A small image classifier, trained from scratch.
Model: num experts 16, patch size [4, 4], layers 14, width 160.
Training: soap at rate 0.0016, 14400 steps, batches of 64, held-out accuracy 100%.
Data: trained on rendered made-up planets, 195000 training examples.
Rows from block 9, named by matrix and row number. Each number is 128 + 32 x the weight over its row's rms, rounded and kept within 0 to 255. All counts start at 0.
# fc2: token-mixing MLP down (model.blocks.9.mixer.f.fc2.weight, 36x80), inputs 0-79
fc2.0 [110 126 144 137 172 134 143 162  85 105 166 198 153 156 129 121 136 147  74 200 139 133 156 146  81 165 104 132 114 117 114 126 156 156  81 149 134 167 137 103 142 158 173 153 129  89 165 131 149 190 145 170 142 110 161 209  89 115 188 122 171 153 166  75 134 176 188 114 138  97 143  80 130 102 103 156 123 113 133 166]
fc2.1 [163  96 171 138 137 150 156 187 153  99 154 151 128 101 141 128 195 174  66 136 126 179 118 146 145  82  85 145  89 132 141 142 150 152 160 145  97 169 152 124 137 168 126 190 128 106 154 104 106  91 147 105 101 185 124 170  91  94 165 173  47 169 149  97 177 191 105 124 129 127 149 105 136 101 128  86 113  92 139 106]
fc2.2 [108 116 159  80 104 102 142  87 182 121 133 126 124 147  63 164 132 168 171  91 143 101 104  52 140 133 128 138 102  81  51 117 124 145 167 140 119 102  99 131 137 152 140  75 133 120 107 133 145  92 144 143  99 143 139 111 125 112 111 111 142  88  75 156 167  45 123 171  61 102  95 142  59 100 140 106 136  66 139 117]
fc2.3 [135 129 127 123 103  66 170  78 114 104 138 147  95 149  63 158  78 142 134 144 170 109  93 102 141 104 115 119  80  95  93 108  56 173 204 146 129  92 106 120 146  97 151 124  99 143 105 153 148 142  83  82 144 140 135 125 104 167 137 118  83 120  91 148 182  90  82 176 113 116 107 196  83 138 160 124 161 183 126 117]
fc2.4 [113  97 169 137 155  90 134  90 113 139 155 134 105 175  73 160 104 138 123  72 169 150  88  71 117 139 144 148 132 110  94  58 101 165 127 159 147 132  81  73 129 100 140  93 100 105 121 141 147  83 149 106 115 157 112 135 203 147  76  97 143  88  67 152 167  49  65 123 125 107 117 120  90 152 139 155 107 142 151 143]
fc2.5 [171 134 137 155 150 157 123 166 166 106 135 156 145 134 100 155 164 163 154 186 169 123 142 128 131 196 112 154 116 145 134 118 139 135  67 104 154 132 146  97 137 116 127 158 132 124 125 164 156 190 226 110 160 140 176  96  86 154 191 120 195 150 153 147 138 194 176 141 146 136 100 115 100 117 105 170 115 176 173 157]
fc2.6 [199 129 144 205 162 167 127 133 138 131 155 161 111 151 116 169 104 146 139 132 162 138 110 100 165 168 183 194 177 111 109 100 100 177  86 147 161 139 114 101 172 129 162 133 135 129 126 141 152 128 158 169 177 167 179 142 169 154 135 108 167  91 118 182 176 143 124 133 118  93  89 140 119 178 122 164 170 173 152 177]
fc2.7 [147  62 121 159 138 127 165 140 147 224 125 165 135  99  73  90  97 139 122  69 108 200 113  84 149 142 144 153  73 135  99 104 166 121 111 131 130 159  81 123 114 171 120 153 124 120 193 139 143 117 132 183 171 126 116 168 107 139  59 134 128 128 139 103 137  98  65  88 132  91 119  87  98 119 116 157 166 117 125 167]
fc2.8 [182  24 136 173 133  70 122  91  89 119 122 145  67 163 150 118 105 136  76 144 140 196  90  91 124 189 146 159 172 127 130  89 100 126  69 110 125 126 135  88 115 147 109 124 137 154 161 132 124 102 165 109 162 112 149 174 107 119  80 108 113  93  89 117 129  89 110 104 126 150  84 123 125 152 130 191 123 182 127 144]
fc2.9 [104 127  87 139 194 143 102 106  96 179 157 115 118 100 116 120  37  92  97 124 109 160 123  90 165  98 184 121  98 108 109  94  85 114  74 147 127 165  78  53 135 130 112  65  71 120 133 114 140 151  70 123 151 112 108 141  92 132  88  82 165  76 112  82 104 127 155 160 121  86 129  93 107 133 109 141 142 130 129 143]
fc2.10 [169 142 135 154 135  99  95  75 141 168 119 143 129 157  83 153  86 109 146 130 138  75 109 136 177 182 165 167 153 120  98 140  96 114  27 131 140  82 134 125 110 127 145 109 119 158 148 179 182 134 171 125 163 119 137  93 100 163 114  95 190  90 107 166 118  98  95 101  87 125 109 147  88 167  73 154 107 163 127 181]
fc2.11 [120 141 117 149 138  25 164  87 100 185 152 163  96 134 120 139  88 105 171 114 130 122  69 106 132 136 114 123 155  99  75 113  64 124 121 124 160 116  84 126 129  61 141 104 108 124 138 141 153 159 146 139 160 123 102 104 158 143 167  98 138 108  83 158 130 138 153 113 144 117  68 114  49  45 146 180 140 143 147 152]
fc2.12 [100 137 183 158  86 121 121  86 154  68 160 152 123 120 101 178  65 137 160  59 156 145 108 126 117 144 116 156 162 126  93 125 110 140 143  85 124 107 141 157 153 126 170 122 145 145 137 179 137  64 161  89 130 157 190 140 151  98  76 139 108 106  47 170 165 107  81 171 136 139 112 188 106 138 160 147 133 169 153 147]
fc2.13 [162  74 132  97 109 120 146  49 126 113 141 122 141 145  77 145 176 118 135 116 129 185  97  67 164 129 153 153 140 170 120  80 148 152 140 154 125 143 109  95 151 169 149 148 147  68  91 119 115  74 135  89 144 166 115 140 130 172  92 153 105 152  36 146 126 100  75 109 166 124  77 142 116 193 184 138 109 139 131 124]
fc2.14 [128 118  98 100 122 125 106 143 104 124 128 148 120 125  80 121 134 106  93 125 102 113 106 141 136 143 131  92 104 146  58  82 102  96  76 104 127 145 120 113 109 182 140 121  52  29 143 122 125 133 122 167 142  76 117 147  70 125 104 116 142 146 138  99  87 144 139  54 121 131  67  95  79  72  93 100  79  71  90 156]
fc2.15 [181  83 138 158 161 108  61  95 116 143 118 105 109 113  56 108 103 117 104 143 145 147  81  84 133 118  87  95 203 125  89 107  99 105  82 108 154 181 122  77  95 114 103 156 128 161  91 171  76 113 153 129 182 135 124 100 139 195 148  98 136  67  94 109 123  91 100 152 111  86 116 109 100 151 138 174 146 141 123 128]
fc2.16 [136 158 100 120 114  73 132  92  94 132 131 138  86 164 155 143 146 149 139 138 148 186 169 130  83 149 143 124  75  71 126 173 103 107  62 124 147 146 141 132 104 181  94 111  75 134 118 113 133 100 118 178 120 137 133 160 111 173 116 157 144  88 139 126 107 106 195 141  55 106 114 150 144 125   8 147 161 125 114 149]
fc2.17 [ 95 117 152 127 118  65 166  90 125  96 130 116  78 168 126 166  89 135 178 109 164  81  98 120 135  98 101 154 166 130 136 112 103 167 115 165 149  84 129 106 152  58 170  77 122 105 118 144 135 131 131 119 138 141 162 124 166  86 117  89 156 117  86 151 158  40 145 180 127 134  93 187 132  96 140  81 192 174 145 117]
fc2.18 [113 162 119 122 153 126 138 169 155 106 131 135 108 160 182 180 104 152 149  58 201  84  86 136 135 126 184 156 159 144 125 115  94 170 147 174 193 115 131 138 165 100 187 105 133 139  78 154 153  92 131 133 111 150 144 128 165  98  26 101 142 123 145 171 164  82 110 147 139 146 112 144 132 111 147 100 166 164 161 111]
fc2.19 [152  97 193 176 113 121 105 183 131 115 135 116 136 154 134 144 124 150  57 143 136 117 148 128 151 167 138 160 138 118 135 162 210 143  64 141 176  96 122 113 130 109 156 159 153 131 139 169 117 114 115 137 118 135 136 103  61 117 177 168 197 173 174 128 149 192  97 175 147 104 160 187 126  72  98  94 131 109 139 109]
fc2.20 [164 149 131  92 109  89 113 142  59 149 135 127 121 101 194 113 192 127 115 100  94 126 117 135 136 135  89 139  98 118 162 143 127 101 188 138 160 210 145 154 131 144  80 152 103 179 154  38 103 137 107 187 119 149 149 117 118 102 125 138 101 123 156 120 132 202 130 104 111 119 125  56 156 130  95 129  97  67 124 102]
fc2.21 [ 94 101 140 118 173 161  81 146  83 124 157  67 175 173 139 150 171 113  80 154 158 134 174 106 161 124 144 181 101 111 133 119 130 156 148 170 151  87  45  97 114 105  51 145 140 139 114  45 138 132  67 107 121 132 108 116 133  96 182 155 150 139 123 146 115 129 140  85 117 164 157 122 132 139 121  94  62 124 116 101]
fc2.22 [150 113 118  55 134  76 172 115 133 188  94 152 158 107 117 106 151 143  94  61 119 107 132 142 181 132 184 138  97 158 117 164 150 133 127 167 177 181 122 108 119 135  96 132  85  92 107 109 120 105 183 168 145 170 105 105 106 125  50 149  90 109 159  94 131  81 105 110  54 133 137  96 171 136 127 135  78  98 128 114]
fc2.23 [153 150 154 176 136  91 190  82 155 171 167 172 105 160 164 164 107 159 157 143 157 124 101 118 118 182 153 157 181 124 156 132 102 171 110 122 162 129 130 138 169 109 181  88 136 134 181 182 181 126 188 154 121 158 142 169 136 128 114 106 103 121 101 176 167  64 113 143 118 138 134 123 133 136 115 192 110 134 167 196]
fc2.24 [167  78 161 121 114 134 174 104 105 204 167 144 118 146 141 158 116 156 121  80 130 173  93  76 151 173 134 152 136 123 125 113  96 148 109 146 154 202  64 106 155 145 140  96 106 129 205  93 147  94 156 170 126 165 133 159 159 120  75 107  73 102  71 174 118  99  88 111 126 101 105 137 123 106 124 169 117 150 174 116]
fc2.25 [ 14 124 153 140 147 160 156 148 134  81 173 152 181 156 141 150 211 116 120 109 135 103 202 114  71  81 107 130 106 148 128 142 188 164 137 101 118  95 127 128 133 123 165 150 149 143 141 113 148  99 102  71  91 135 157 141 193 143 125 157 134 171 140 132 150 133  97 136 146 100 136 118 144 148 125 189 173 122 164 150]
fc2.26 [128 140 153 187 118 195 109 162 138 125 111 156 102  97 132 118 117 122 125 151 110  41 161 150  75 160  53  62  57 103 126 138 145 149 118 100  88  74 111  90 123  59 135 130  84  89 126 139 121 137 137 122  96 111 135 156  77 120 145 108 147 165 202  90 139 170 145 139  99  83 111 121 125 102  95 142 145 105 126 130]
fc2.27 [ 24 146 103 137 140 145 179 169  95 117 100 132 128 115 141  97 122 114  88 129 109 116 145 138  38 108 132  87 146 149 169 124 104 110 138  90  77 107 151  90 115 143 119  81 105  85 142 133 134 130 163  90 106  86 126 165 112 103 227  93 121 110 159  81 132 127 134  95 110 103 119  64 178 133  97 154  95 123 116 154]
fc2.28 [152 153 152 148 126 105  95 154 116 177 207 109 145 153 116 136 139 176 176 144 139 138 146 160 137 166  93  86  90 108 139 155  96 162 152 146 146 185 147 146 213 148 134 138 122 111 133 109 157 130  97 179 137 157 159 164 181 135 200 124  88 146 187 149 142 196 142 106 149 118 134 115 139 150  49 130 101 113 148  89]
fc2.29 [131  82 156 126 154 131 128  90 104 119 155 135 107 174 163 141  93 127 150 127 135 126 112 104 164 137 156 197 134  85 128  75 108 162 123 166 189 111  73  99 161  88 144  84 110 125 106 108 157 131 142 215 144 128 139  62 184  86 131 109 136  75 106 212 150  78 113 102  99 111  78 148 109  92 134 110 135 128 155 105]
fc2.30 [113 148 177 150 133 116 158 167  99 164 188 185 149 162 138 194 119 175 138 144 174 150 136 149 161 148 130 126 149 151 146 121 109 181 147 147 174 142 170 129 164 134 177 129 141 102 190 164 166 133 174 149 147 164 170 171 124 170 177 124 102 161 170 123 172 157 135 123 196 130 130 137 143 109 159 202 118 158 169 145]
fc2.31 [180 108 147 173 190  86 151 130 116 133 165 165  80 200 134 150 104 145 136  44 177 110  91 173 126 150 111 141 130 144 107 101 130 132  80 167 154 134 123 107 127 167 102 105 124  88 149 133 154 120 170 152 140 157 134 119 153 126  13  96 115 141 131 111 195 115  55 109 145 143 118 107 103 116 110 140 107 114 138 143]
fc2.32 [157  75 152 124 131 113 132 114 132 181 143 155 109 153  76 172 115 127 156  39 161 139  73  93 165 147 128 151 111  59  63 107 129 143  99 144 145 179  92  90 148 127 177 114  99  99 159 140 150  76 142 142 133 142 152 131 143 122  63 100 101  62 112 148 162 117 137 147  70 116 117 157  71 123 145 158 158 164 152 131]
fc2.33 [174  97 124 122 156 133 145  84 131 160 145 144 109 171 122 155  99 170 156 104 183 164 107 121 142 166 142 168  94  55 100 115 129 156  78 189 162 139 112  86 150  95 117 129  94  84 135 129 144  97 138 175 158 134 148 169 160 119  82 110 138 101 111 146 143  90  95 139  50  92 122 144 132 157  78 151 190 193 157 166]
fc2.34 [150  95 132 149 156  81 116 101 131  91 167 137 110 152 105 170 116 129 149 116 175 141  98  80 139 190 163 172 110  63  73 100 100 161 109 115 192  65 122 105 182  93 156 135  90  91 126 147 143  91 147 148 116 111 213 165 132 139  99 114 159  94 121 141 144  96 138 153  71  95 135 143 106 134 100 136 151 187 136 172]
fc2.35 [137 154 154 148 145 136 155 105 106 133 169 159 108 174 103 174  67 160 126 151 164 108  97 141 125 166 158 136 152  93  96  90  88 172  86 143 195 178 121  97 173 142 150  59 111 118 126 150 146 180 146 191 135 181 165 161 137 141 173  67 163  86 116 162 150 100 149 133 150 121 106  94 114 148 104 170 159 135 152 172]